config = dict(
    train_examples=395000,
    image_size=16,
    vocab_size=65,
    norm='layernorm',
    hidden_act='geglu',
    qk_norm=False,
    parallel_block=False,
    inner_norm=False,
    residual_init='none',
    beta2=0.95,
    shampoo_beta=0.95,
    precondition_frequency=16,
    one_sided=False,
    max_steps=25200,
    adamw_weight_decay_other_params=0.01,
)
Rows from block 3 of a small autoregressive pixel model, named by matrix and row number. Rows with one number belong to one neuron. Each number is 500 + 25 x the weight over its row's rms, rounded and kept within 0 to 999. All counts start at 0. Numbers have three digits each.
Before each neuron's rows are labels from the 100 images, of 14848, where the neuron reaches its largest size: "responds to" is what is common among them. Only what is clearly more common there than usual is listed. The data: small renderings of single solids in any pose. In brackets: how many of the 100.
# gate: MLP gate (model.blocks.3.mlp.gate.weight, 512x256), inputs 0-127
# fc1: MLP up (model.blocks.3.mlp.fc1.weight, 512x256), inputs 0-127
# fc2: MLP down (model.blocks.3.mlp.fc2.weight, 256x512, transposed), outputs 0-127

responds to: torus (29); bowl (29)
gate.159:507517523489493520511499510548509495481539516525523465508490478534520492521490513501514502517548498532511511507506484529497502474504524541481513507517479529491509507520555511522475479488474508493535519520469512577472545484482500538476519504546483525555520517484535501455503501498516495501526510540477537451507533463555492476542476548459498543501492462518504516500470501496534519559494
fc1.159:519464499560489513523515439499484481484481480543534458479525516551502504481464485484504463463518517554519506563527476474537459498522501475531536517475486507466507461525475473541520516503495515489494512514471482469487516486491516533502499499442529508516464498519469493529507478499512527446503483490494504529484479561504530515480531509510513455485491451483521521458463466484521474489506
fc2.159:481503534483464475535475560506445523526483503521506528519500509505499494513484531568529517506534418467501515507493500497453509521532504537532500530516534448478488452482549549496551472502464491519514473484497488507506514548498439542489480511510506504492504505481492526520495519526505497499478518522504478525488500523499491507460484473490497522504517496473491511530519548449502519475479

responds to: metallic (71); sphere (49)
gate.132:495510472470458480486468492491500481511523531508472489460479488482520533522495487489522475543510519477487533541533466486466499477469474532489487483501520486516505462475486466491464528514488531496474501494513452502489535478495517504547488506540496519468552504522490530441486471545487493538525469525498533475525561501545511458516510494490496501500483479553458523499532500433469513536527
fc1.132:522472515509498527485508513537544510498529504508508466491498550548510472473519517510482489488505518536533458492471509504499536518487517565492489502489521471505511487519444517496508513500495501532526503541503578482499550496508575528506493517521527517507549466522490573477522533508525515514543473479510514480470539515520539510522508511500506435499498522491504534513531494476475505503510
fc2.132:509507472485469511531484510487502466554510547498458488501521527469486501451477465507473491503524502469538572522508511460514516522521470455518527435591510516499510483489506504468499510529485499465469469481493472492497457500459493493436484477495501489502511460505520474522465544530461477491460527517497488509503535476500516471469485519530478509487514514488505504509512513480488535528510

responds to: yellow (42); green (31)
gate.341:485518522482518484506472531454485500526459535500509500516468500521475529569507487544524491490482494513468452464501531481542474495564511485507499500474476508516494518508518536495489518539514501476499486528510491505524478564501528506458535460489468499511518484466475482492478454535475480503473538488517486507470469485499507472503506447497490522457470485529494479519518548527534511497499
fc1.341:500492469548484491483493494501537523475452498443472514456534512541475481523555414513509519436512508467490487485504564497469500505535505488499507466511524492446508494484527499512516465524488488462524493498455501520451472484437540487483506492503515466532525459508525499468489514526506477506489523518467564454586504499525464481522470468528486514473504494491500499532506495492525508481530
fc2.341:515435538508475519482502507549532535471530483545485479494539491454504519506452525509506521507536455504535509499481475459527487461496501488453513517468541540480488512530476475472518540526460553530484499520529521486503486479513462465480529482479538496466471512493538487481525483458493513506518444523497474489473494551532505530452515527454503474478441530514537524482521441470505510496503

responds to: chain link (52); torus (29)
gate.94:508529511452501510464504521460488478498475508519471508470496465520474502468519529512476505462532508466543475491488522496525528466463485506523499478528527497542465548536539494480495501512459449484477494477481483472524501542459483508524495472495511542542493510490497469480465479472459502520520520500504454505480488515468503482533462484470502496500496432512474501470506483532527467488479
fc1.94:491503555489492525530503507535541517507432502519507528497479498491530514498461476521540488473491495493459507467536502518500492497491508465508523530511492522493524476452492508497503501496501527513488476496521521511525497501520477528466439504477503495531489454516547549495549539538471462502496483498497507470547520506489479485467522521472537508465458506512512418499513462472438543540517
fc2.94:517514496488546511477488494477540485486485504501493483481501517555485490472531476508479520454494497507546557508478513499523484491438545477499505501545506507511488529531516458486500493549479453549449467525506475527535496525475464531534475508490531526500495464456511462520461476496471526541527508513525453543488519486505511483522475488472533492487506485473517485515483487540523495491495

responds to: checkered (47)
gate.76:506508530479474517435501476564458512461511505528462503463479474518510499500472499497487497478494498553505475487479525486573581457492483484497532512464432509510511461487501489461514488491493501508530517468480487479519538524512511507473535468471523490494529484531506498502543495511499508497507501491438495513494508443482488577512474500538515505481487474492539493546529490529502511440521
fc1.76:515487499491512495469484485520526462477506490497482488447451449495497551493528498540550472491520529503543495504528511468484472507517469520489513513469478524491512501493508511493493505509476488508536499483443456518529496522458526476464542459488535456504468581540484488545525525530474485519512514516505486534474562454473528541501489518529509473527503450464494502500501531485491554509458
fc2.76:474515502492525473505536515512524502515486477479490527454520496504493529492482502498511476451454496572536474508491481502495485463489521484511493482539482505492498539526520485505533522535527510494494501547496507463523505505482517544509490464480500538504456482495494461505492514489484524501481519466471509519500535490512474472532518461520540525499473515501498473501504501513502552513453

responds to: pink (39); white (29)
gate.139:485474543526509485454483510482502524510483467521494465488486504540516465536535536452505482496478448481512500510532491509528528535498468463453472528503513534484527479528483513475466480478578486519438530537537510526500522529586477501473500455497497520513471461458525484470498506502494514503478509480475506498494485516506527539476485536512513480475487514479531503505466494513509536503511
fc1.139:531479539488534470511472477490495494494453486495526487448473520498477519519481474508532507469513509465494499498501512496486510472511497497540538486482509488524484558469504477518538491522473520499521522509488514496470471507527513518467538515509555466494523476499506491513544462518523507511517536462473484481517488497512461495484492470511467488519496535480509452491482469494512496561523
fc2.139:465464509532490478471515532496498513491544526487511513493521478536498511550553501441472484502464458486504461517501473526510489494526496498469484548505507484452455506541457498495430509524537496497512496518522500530477509531495452512474487507459477503507475474437510473505518547501495504433476496452488468493520528479498550525454466515515507452486518514515530530512470497495490517501486

responds to: cube frame (55); spring (35)
gate.493:519514471473458522520548499479547556502543498483509526493527476531496478474485521515475475515498506514486535498498493488520510484476515497541529477482491522493470510504490524527516506541526545544519553502527506496507502525513503472457500479471555556484489509504525467473489489495521495529523479485507555526540497475470528497464554504486492504497539524485499512499481480498493520494540
fc1.493:500488535495475504541483504505518444508473518520467474474483512497468456478538474461510470471532510527526536491481517508482469472474484490519513504476496501498472505521505473493499512486488558497517508527453460461517510487480493482514509471495490518499476488468507504533507479497558483492499467483525519494490508523513505463554522476452476496526486467458460510553497489482532487550482
fc2.493:576476514486511461525508504476499499535498442480480484502548477562508471497444529468524536521532509490502472511512515463486518486557513507497510504511507456491518504474461557480525514490515481533494490484506534476486520497498505439490481506471506496465500496516483483519487473478495533500488473504497485467507491470465500494516504486527460492456476500545548490462457500527471482536547

responds to: yellow (50); white (27)
gate.119:486532526466473483480541494526497477483465482488500481520476477475506536519497526487480518511485477488480501497486495513489461474573501537495505483480520487480439489482489509502516523505484511501498517485486496555528500491526463487483512494484485473519485511484526489509470512498494546471509443507532469467484505507505518479453521419494496506451496515525467462479496518508533515508503
fc1.119:530502457502462518501484494474528509502474532490504552543500528493478510485516481500492463503485514517538497505529534539483513552568498510497535492488543522497472461519476518515511498497426463524513531475507526520510481476509440501487554521486518494513505498491491489494489510509498520493477496500543469470541487454527524512503497526480496502484522503507476517524521519503503520505486
fc2.119:515458540467500489483567498535512506493474483461449460457473528474466456441489503508513465495494507475517490523509490536499493491477500506529497479508497487499504529507522484479491506540525460523512510485498483494527507508494512472535521492468447519497491485451473502509478517518491521509526577484479523499511533486489506520469492483521446503476482517510488521561512515529451494509533

responds to: yellow (90)
gate.183:500496532468511501492496511500518488510450519498487504437501485498460520511482523495475524515434470501559507495499532477441484495508546505525533500504492483498523498539484511481514511496523501477514518498492545515480500469537503506469484532539552495520498485465492488498525475536467529491484515517540510543500466480490475524498468448498447479493481482514501487496515484472547492510509
fc1.183:526501502483501541525540491505497514487504512508500482562482486514508493468509543511493505508497493488483529473512509454506474506500496507504466466514508490460466532493512438496492520527486542520486513513515523522515478513484536514457547495440464528530485489497494530506509523492500517468486507491527527497545482495516493546488518468485501534542502532552502503493517461504478536469547
fc2.183:499521504550476491513481535466488518509548474508507500522521536459500496468493477504515466496490501482487484521516520494526521505473456497472505468469506509518533439499502504516516523504463447511497515463555530440519529511487460469519520484476507518478468510474468441470487502494475481488498480456524468479507482500502529446454510487492490497450572507515497527565530468495463499466473

responds to: chain link (29)
gate.362:450505462507565501505476499486498477534513459491515467498473499515549445503481544498512529462492471525539518510541491469480525524491513500515499535507534508511482497497517560507478464492506496510537468491533500496518464467524523514483504475519484526477487496470511492479480521540481535558511534538511524479534514499538491521517495440500533508492503466453529511463557510539560461515525
fc1.362:476517470469520515476527486494519511482498510507512512485465546459498531502518491525508475503500507500516572476483513534485513511510529484538461497494483479518521505543492516510453487491484546513531500500503463495545504462532508505530509525519469523460502519467532519479479513455553542507485528492499540539487464490519523502492500493495507550542525489505553514531547506494520523521494
fc2.362:522471465523502501543505446489479504500497482493487497481520512503489499493468498475481493536478488481557482496500538474501509439510523512480496524517515509521484515462502532506496508470499474496488528506487542497533470500477499456470455497480495505496467454507441479495525500535462495572486482549445515457536543512487489498500522471539490477456470469482457543488521493492464494492478

responds to: bumpy ball (74); metallic (60)
gate.278:482467504493507555487511555496507483487532508481492523496502502528508491469477460507517453549504494429503515539469494560560467468485521519516483474521515511525563528516484488547485499514501508454473476474499512519482537508462533498499523504512514479485516503483555483509492453466490493517465516495514511512561495476532516475483535552478490466501491511526487495492482485522479500474512
fc1.278:473502531476517566495522486468526530516500518495524534565488523490524467483524479548489466550474469522545512492482490496530492533481513458477505504522542495550556492525512515499523517510507503554512534505475521488475505472486505484475513480519501511491546471501486472510506497475561492508519516525497497476484494522478492513489517458503517511499512498527507474554500499470510494467506
fc2.278:512498514506527502500475473492516449514522458503488485508495479479512502492522496544482528533520464499478478471496476487496500491480505505539499525494520527510481492561493494462486524460490473458498525488529532505518506509482524462531486547515516459464493492444526479523466510488472501549510517492519495519501474516520509515514520513490516495522448506506497478503460518526523528525542

responds to: pink (28)
gate.30:504444512526510488478465514524432472497536503514507493531514462495459502459483521535517501494518493519542495486514530488513470469498476541483483499535527502516494511496515537496489495472497505478515515497451533513528540503491486482525531476478522484442529488487489491440460504512488521510546468485494476509540508533507530462478468512509490440500483462540486519516474476462479480511493
fc1.30:491498487505468476532495487541496481506522485483534470514531494494486506542520515486467526517496496464472491515519488520448562506442492526523527491489513501490474438474473527517463499573493439462525539472515469500514487523554502515509454470517490528527534506496482514492503503502467456503478505478492508479503516464461548527499489526551506484479497476483494478457475507492502480499492
fc2.30:528539535516500509535485465479455507495470528487455500481478551532511513512496508483464459489504453501536521509463470486489520508471482474499500514494535502463525509490496521531543458507525501480504463524500471474528467506495494474439490499528462505524521514539503473476508472528502465476525524500507494498486507519454486572539524464414512582496522541505516507498461531528486495482472

responds to: green (40)
gate.492:524497521471489521486489477480511462477490515438507558568490550510484544522527502516511514569493526487475513483503505512517547482484488525472492539523490532497509519498473448503530496467513568507479512480487477460505494514484474507517504490506546512497505456485525497525528512563501469506520506485516522477468511458554516504499486532477462531506472534496447471546442504463484512532464
fc1.492:520519528538465464526476488504498527446464537478548571531476511495502499516529506519508492515508538520455482521459524489507508472500505516503509528472498488510512494534491450543520484538517547495486458498518499475486473526506502505504540551518541490490512488499521443558504515523489480546519530514507494505538513496494482511472481483462458500473519534498481454503484465480518487498493
fc2.492:484539512515476474512509506544497479529485503473492501488541514466526512461508490512539487524521527484438476505495499453529514568538539480479508508480503511497472480510494496510458527485512477516502465491512486512476466499527506535483487506535520502494498491498516483498459498548493518518514558524541492493512496452536497479492502436462464538497487536481514487483525519511463512494437

responds to: cube frame (36)
gate.13:506484525499520499517517500507482530521484505534495470525492529504525454509484519456499528481471476517485496528500518520514474491429493513496505463496505503525519487514505500496492509520485500521500532512474491543505518500468507539518510505452545497509488536496487537549477486544503495475533519464541537471462489527520527527517520481471493501479506481474479551506525484497489552599505
fc1.13:538505459554483519532503482527513508480502537501482511475574521500509468478501460494495505522482513467471502501511527504495503533523496505514492521502494485503500486434548501477476500499524537470514509504539534501510491509530514491495549475488477490547492514512512497525498490516461507511498470476500490515534496494518493503509535485543522492464532495496534501504478541540493469506516
fc2.13:458480510477448539493485499486546477505538487418513442462506493506507518502471527493513468464472523503476488465513493496525526502499488520441518493482505518514472516491490515490492568469533485507488508507466460521502486493494521478492487537510477510487484475528493523503495492477473464497466540535508503507485552468479528490546502465516465493531502516548504492506501481472499513538505

responds to: yellow (29)
gate.469:503475537507450497516488501501530504453533489488497501510521476480487492434523514449520504496495486472499541496488548473498506474510513503474493517483515520510504530495525454480552489536526508466481507518510549484473501487515519486525540520513521515479493497477504471496493474519492494475524490445518505518477486528530480508532519495487494553479514521528534484509484534521490453498516
fc1.469:459528491482470489452501508474505498501504512498471501452490476527531500531493502481443487496495474487488501462501512498488537481454488477478498516470473508503456522482473537523523532488480429507508490467472465459475434473477509530467501477494483480505472480494548512487501491511504457492487456546502525472480473466523479459458482526510511492505468483489483472484516498514504510522471
fc2.469:509525486483498502501508546525496489516541523484507546467494500506511483589491503520504555465503503495500511540503521516543473520468511464472483516495491518543515525506534412521494496484472445473542516497469522492524496479539512495503517493477538514488504500451464465511498533507428501532509530463498479460536488485502455516499509535505525525512484442538534459505490471494480504514488

responds to: chain link (28)
gate.510:520488469497481480471515469503518535497482478516509476493518452447473525490495500519510506470512435495477502513480478504504480500504525458470509476490528478495467513489493513468493527498461494468531485515510467490525526506439482477457503523532470469551457448578518526470494512485535465439523542478499477504486474454481507502477447457513527507486522483472524515481510474487488480467487
fc1.510:550475513474491524487530507498511498540513522485477530473491459463518504522497522531472483500462476484498481514533498515519540453459514515507511508492501487469493544549520468457484486496513495479517496490504507493511521509477501491494536458493535490499504470477544524473492487482518575544517496477540487464454537539524505459531484464476488492507519452499520467489518504498522490473513
fc2.510:499470513543481516527485526496445455450509446549500512549489503500517513486493495450519511479508556516486517524449517507511490526522485459482449511497518512513503481508447514475461498516517464505469471532534478492493497521503484519499494513463492520487509518493487482524551516476499423504492518522486478496511551483528527514500537509488509498458446496485497538507477482521493481536505

responds to: checkered (39); dotted (29)
gate.184:514512517526521510486491509521543518491502491545502447505485495493499452517450523488511518509476485419498519506498482503506503498484514458474495540482488525557526451489507499474517520502461531515535511494544488533485501488523507480513462517532483470487511508501512535473449493551499495472488514526518515428523530488518511514524494511532527485515458510470532475521521549468514512514517
fc1.184:504511547525498502494484470506533460566486520513527493498526490531512515495480512498547470518495470512478434463520466459513513515464509523486472495552467540483495516513527505538503515494480510503514543545516518467520525502490477507522529464496500533530468515494531459525542568566515510505493481472531539526538484497522516518516498492497514503508517523464528520510460497458527510490480
fc2.184:492506497449522470542512545491471474473483486512463486524492515514501474513482492513508440488464502494493504496525506507499536494473495452507472456498463526537502536481473530502508478500501536524502472482484529483510520515474507503472492482505498543450489429535477476508550488512499515517465519512525479545471516521506506476464439490503495512473512456491471459485485501492532493514522

responds to: cube frame (96)
gate.253:521517509494534504504519483493518508473515535488506517518472478509517474504490479555487500481470482483488540498492469508496516476478474471512536500485494511524456492506494511493529471516553554557515542511490497497565517535514536529505509526497531525490499522442541494491508488478524519461480503488527486505536482458531497527519527470468504511505499509513524490488476492514510498517542
fc1.253:528497468485496535502495514468522470494513508494545498510486475535489508536506514531471497512502499494519562509458519501500553484452509481503544540483485529500468518473500549471493505537533562534508503463501532524563481461495495497481516525532515557477493518505500481557563470487507493561532489453500515506561530487522485530485514494479483481508536485504484512501499486527500488514558
fc2.253:470528530523526487506500501478538478488518498537525447479495468536479513501493505509472484517487522502514570505465510516477447516515478498489486501493512547489543499519525492543455484472492520542492478464496464487515481484472443474502519494542537506517483511536520510484502469516517469484519521490541465570496560499497482470491460468473509503488493456502484544527486540512517497485460

responds to: cube frame (35)
gate.370:484527480448516483500478496517482522494534464504541485521502513512531541464497486483469505494517518464466522475518523527500505490478448496497499467484483524488475494526536476535482476542473488488512534519524485463465558488516493497509543492522478532533448546504530486498519505484498503513529487466530576500525527478495512473499493484473503508531480530473516470484467506551497505525542
fc1.370:493484527506493537500466469465521479489494522483488505480539516507484516515489488506523528505503504493511568522486491453496438511523533513488546499528481447500505493529466500476518505483489500485435466463485487538517480464522514505531483460509511471497526523514503520518469539536466462515483457489501488516453498515518537491504436492511480524500463483464455544498497508535475535457426
fc2.370:480513523501508522489486487532515515490451468536500494526500530486532480496486471470510483494488501526510446475502486486575510514491484449534480471488495498514529501448494453515494524534480463489518480488509519461455514518482561479476487496474474521527478534536528534507464514501474471487547453491495520471530501465496498494508510509493497511486482517513490514478503468482503559509486

responds to: cube frame (69)
gate.264:458486493512508503505437519535513532510519520457519472491472451486520501481503468495470524530488513479514499567477530532516481534484441575562536482495502504475514534431517485541485462513498507523513517480504536482498498452502531486484504502513448498468547514500487467498520490492499535511480479503523522541506468477500531518505508479483475495549477485516491483532496529522544494487523
fc1.264:506502483470539506468409491490490530518522494491553488524441499467517508496517496484509518542539457487484507529490502521513481531463500523500568487450518516515479482504505450530459498494460512516501525478477469468493535499535497523528474469490503538488517480502501511499582488513534484513518513535476510496538514521491491507539535524500540486512487497482497474466507527486531455486495
fc2.264:529485450505512554495522523528525503485524510461513488530506454531505488455488501481542519449456522440497486546501499516507505533523488513489511533525518559495488554431517495465461475493549524499537494507513514517528521465494491485508518501527458496540484498530446497506504487474504480476491527479504540491474501541491515464481494485534442554524490552463463479493507493504515514504498

responds to: chain link (62); torus (38)
gate.506:546465491489499513499539497506484482513512555517475547454475531546508522552501500499504468522539477471465498507467573558471462493510491515530515498477483493483479527551524535488482497463499549519492497505495539478480499492512500514527516493486500521518484491502475546530500465489481477552543482527523483526505488509476522489523460527464531532522471508513501513485480499562486444505496
fc1.506:523522502476485494503501513493507561500508467483551532491508486490499469474440492474504495490461538521479500506538483520522484490515503546493500523490482524518498471469457478526464477480493480492454509503490513497438512455490493533503505468523549498476508495555566491507522515490532478443489504480562503517498479520514497493514510465486504542516487534481481483516523467486531507457479
fc2.506:466459508547447522506462529465516503476484492477507479508478514468536513444511522516484537504516506489514536456548460459523512535497532501511514483522496474504541479499493496503521528523513493510522495448532493507520511494536478517475505477528498473484541546500475479487494505509467472494481500491455477540467550515485456500464532476502500481518508478505478490500453514465481529474523

responds to: green (44)
gate.294:505504487506461544521509514486505470530507479457497499507516518541497532556524533488497481494526508517520494576546514514459534515531483499479484486462510518517467438474501483520509523488524451516459538544502495492458466516507522476550521479451504517509481490510488499458455531528503513518449503529500556510517485503502498505481528512512470497494500496528523445501504533469524472452480
fc1.294:531511503494499491491504509503574529480519505513488498510526541462548481496485461519539496525522520497490547499493440554468497485481533504486518505573537491488494525470486522490531529522490489568525513468513474494453542501486492454500489488541480494502541476534483510514476544520500489520519474539513489478517563561511479480497513494553491516523493499537472512478475486507472489510465
fc2.294:504479440501488486488517502523464481497475500459515532479502486497492504519505509434489501491528489470524417511543534528520499527525480505512507525488470483519505489508537482476493518510506545509452549501482473501509464492553496474499484516484499493457492480502505496492478520520527526468453502490522526506542507521509504466539487520495481473490495497510507486513477546480520472525513

responds to: chain link (31)
gate.169:549530506496471486498505506504487504497481485506488529503482489487503496508459511506554502500513544525565498447460503480495524489481539506449474497495492515483501472491474540469508448510505518460515501524501508493501461524528543503509521505524494532464506500507498538483530522497483540506521443494503508476495477468515500511539511499516530504527500537490545506543543536520482511508495
fc1.169:499512485524462551515492478505480528415476503504509527521494491501506505485520469501506483545507493545489500488494510508500499441508517523542474438508466537479498539506505512462506500523481471500525508541507526469478505464487516483514509536501483533475487473465498500491480517487511497520525471501524476515497543523471496489500534472492499489497504503472531520517483496503460505477492
fc2.169:486473480502513496464503508499528510479507516488495489488512480498470494516505537551547497484525494514499449511494497509479540517455537468530483497508496512522478516511539503464552486515540523465536497490501488456461514492517539526492511527464502482487512494459493521477531514508495510454484472496513457479433456522467528546517454503494517510541531500465534476552539493495521481482471

responds to: cube frame (83)
gate.186:496477434471531449500498490498543508505521491504501511469481484513520507461498477556439524530512525522525579483483536583490502480457515490531512528515514512497478496537512523478468505564509544548508524485493504516521466488476511510530482496521483522497491519511507488509541466476521489477504491477517510515504522502491517530476517547449484521498518459542568491536510509509525508513522
fc1.186:517520522530514478503438499492527520509522492529516561483485478474514479508491534524513513505479458507490528488542481496489491529478513528496484465502497483526527547519492487525471486514500515521519483500510476472554489477464522487506475488553509495487434490543538505490520483524451504500460531560528507495474504523460452526483549483455488499498513479532472500513495504525529473502512
fc2.186:502488452526499526524536494522513474479509494481542502470511478512510497513496508482462480553538528484513522492458496484470468495500471497512449469524507496441478485518504533442495507530476514498468511483457525528528462463478477500512493526505521548487546510502486482488464522481507461517502500492494535497504512514529515496493510490517454523462532508509537514460496479484516514537518

responds to: torus (54); chain link (32)
gate.154:481508506468470521502460501452522517454507510513499463451454522523542484484531496509440490556468509507537474480464502504473491487504507502505463440511508532480452475546490504483508463510506495505514517499478509520486516476500477468542527524507419480498454481501446500514481500491505492530475513515487485482535478519443479488508437488491507496496478505502515504522501494512472502496527
fc1.154:488471539480530449486533480486486546475541506519491524457490496515454534494480479518508545532521463473491517465508550517508500524506513504520470518506520496461541501523546486509476504511489498503481528533469500519494486497466522523530495531509489493522498461490496454482481476512543535478575444433466504528492502497513521537482512496495517507469483503518491489500529545522465480483492
fc2.154:498542521508520536490470526468475483525501506461492497520534474507461467519485486524453460513518512496482489488529486494449501498486515532488437522505485513471556457463494509500566473505529476506568486494517478507492513517482476504515500504523535474500532521484482509535511500491485470531484457550534485450472475500473518484474502479504507534508490534506483508492459464545505512494524

responds to: torus (34)
gate.254:515493555496475481493500530464501526485436444513506536470464530500519473518497498493494490492532530519482524450488521480456503528480534532464471528471499439499503506475535521504494475497503402484542491519498497482500496509507492542491488472524468504518494520506490433505500491496500464490517489485494493492483472531510512452512448429507483515537474509510514553507515523473528502488489
fc1.254:495500534518510494518486485484523458511505501471487512515480486513437458505539459536482535484513493485497487513543539554501491509440517507528516491475511503473512538522493460486492521510490504471499460520526489528483452476509509512557529518521519486499486462491529503494509510493465515509486491513481466500515443507467452495509544464477487522468447459516481515481509475468462546503506
fc2.254:534516473478510500495500529519507458491453506511516483553506477503515522523496477509472529508507474527513495573432458480474531497484500479512507525503517458468454489525525497520506468508504467542509508470522489452504529496495469524445557471499488518475522512501517541500466470476512508487511515521540524480451527502519537506461469497476511505546473534487506527494503529498526464479533

responds to: cube frame (65)
gate.385:493454536507454521487540472514472510506537490503480464468536553551501508505464502482512502480517488502456447476475548517509516480491490500493470527493490504489494521513552494513490487507477506507475506553471479477501466520499518486511487511555515509528479539487506542501562512533544485436476487462515529498440473540485516524509503508540482534501491491528549515523525482508521497502467
fc1.385:471489503502427515455536507481519503500515433469452507478483488495500533515462546517516490514478504507494478491540529536541544472495472509488512513487479476478472474507484487499515482518479532543495509489484506530500522503496483517522493509566527504470474503425478474519510526476529503552504510510480519494519474475516498472493528489498515527476480478510485455503528503460519548460519
fc2.385:522489550521512518487515499523485517507463467513488501528511527509498522460518497471470473500492497509498489509452545531485500538500479521497496525512492509452455483512520514498488509513553477490532491484526469458481453500500490475523481527473506482517496511501538486494489499465536480459507519535552471530482496511490491507527510517533464470478486531563577510515416484554504489522497

responds to: torus (45); chain link (27)
gate.445:490485508497481511465480487473475505472470513574464515499505541548503511510548467533469501576501475482538511452468516514533521482479461520480484545475509541495509481532491527494508500480482502501549480529473494499457487522477500427509484510499503514498498473462514494499528480466534530482535488523523433527455471468499512485491481509539532518478522518555491512501500526512483529502455
fc1.445:430528483518566516489476497521491469475463496534532494492511502545481499482513497513492498492496516494519487471495509527499489500489474489470473497560487555521512502571540476512487473502460478491532516497484527474500533488505529519540499518482503519487492522490494468498488501506489513496511474486488531481491495470498547486482495504482523502454522520513528529504512501526514536499481
fc2.445:499517530486565533494529489475521505505551501480517480507507489497487533525490501457450480505519508491498480535501497527510494507470486448493526464466510525510494546510497488556502494486492537518499487506501516479490480517484497518516564495467492476524458485516483537553538489496450473485519503559537513519474524524524489492520486463465516499531496520512485483494496482537498499516531

responds to: yellow (38); red (32)
gate.131:486445526478491523531506496505492506510473500526516507500508471503496468481520498473547497481467536464488441494468566479489476512498528508466516508494505509502541519439512440503432494548502507522472486511527471502459470507536456538449481494490493487482511537525483494487469507504487543522457492542507476503489526533509507488520501464480487540510500524517568493479531492514462502495538
fc1.131:509488499501520482553496527554543498474526475487495523462463491517465519501526517487510530514501480489474512508488503535451481505470523492521512505533505531520563479504511483505510508504505471482514502500515447499517509516528529473481504492546438493473478553532490507489514507499472545475511461463496531516456508520530459463525477462528488528495484502536547500500486458513534468493522
fc2.131:484517559527487486482504495501493494499501497508477576517517469478495507505512533484504494481503509524494525519511516505505508512517480487494520527507513469479497465539494535499508507497461539533524469461480505505532493522507547473499535486512529499508518436507471460542525500500495470459498480516494491488479516508493508518451506496487513526493507539512479451565487552486513508468468

responds to: bumpy ball (67); cog (31)
gate.503:504484535481505522485564488473520477525552526528526528512528520503491503550494482523542470559558494468480468484518506486512540503518498554489506492493498515492494497518534507480515506470519514501523540518513481528502554484501514466515523503493524494498465529515495483507499509531508526481480510537560484548470487478495499515545522507509500504497500494492533512508493471508522489505568
fc1.503:502534512562486481505502509514468540522514489497510520454502508502524486486476499511524493476503473550512476542495494492529479471495486441459525502457509504505467493472499471513457503516507519477464497514470513488504482468471495494481478507515529520509483503520488479470502500484518483547527505473475509438495438526489490525490457468530490469510500523519470480521500524507471492493445
fc2.503:494473527480490459507493481485510475450479478477495499503509543490476518544470558498520510463512520479503491459463471528486431503507509495484472498538504498478468490524515474491559516511487536507524484517488497463504509546520470526494512531482536553565530472496491495523503484484519521521567539475453507477513523523517498522498529459470492458513483503506540518498545492534483439533485

responds to: chain link (45); torus (34)
gate.37:574517500528505517521495537472486546492507500515503565486505483519520473484508451501503478510529507471458498477479531526526502493529490532489503477502533484521526519552499541531465519533535508505503489497465519472484508507478540494480507472489518477484518483458488497481504534508493536577518482565517543538515498485528492486502473513502501501512513509537495483500539512548510519535521
fc1.37:523530493445495504492545525508484487490517506461508490479529569515469506523469532527509496513476481522485505507507467486521478488496501455498531497475513554467514485515511465492508510479451502568492527503517463481510513490471489519536498542540511494510441483534494464517555453502491479487463559472474499520506461519471488471489541502501495528509524489484452478522517501499468483463516
fc2.37:491521515503457527532465486471468491509518457513485502487505489491501491487482473521496487508551498541490499514524508509504495495487533506508469500501524495480518457535496512487495524505486526504498471551500491487508519503499464485503489525470556513489479495476514482488484484518528544490468513528510503520506525475488484507460501506482526483505486478530474517541506502492487453538533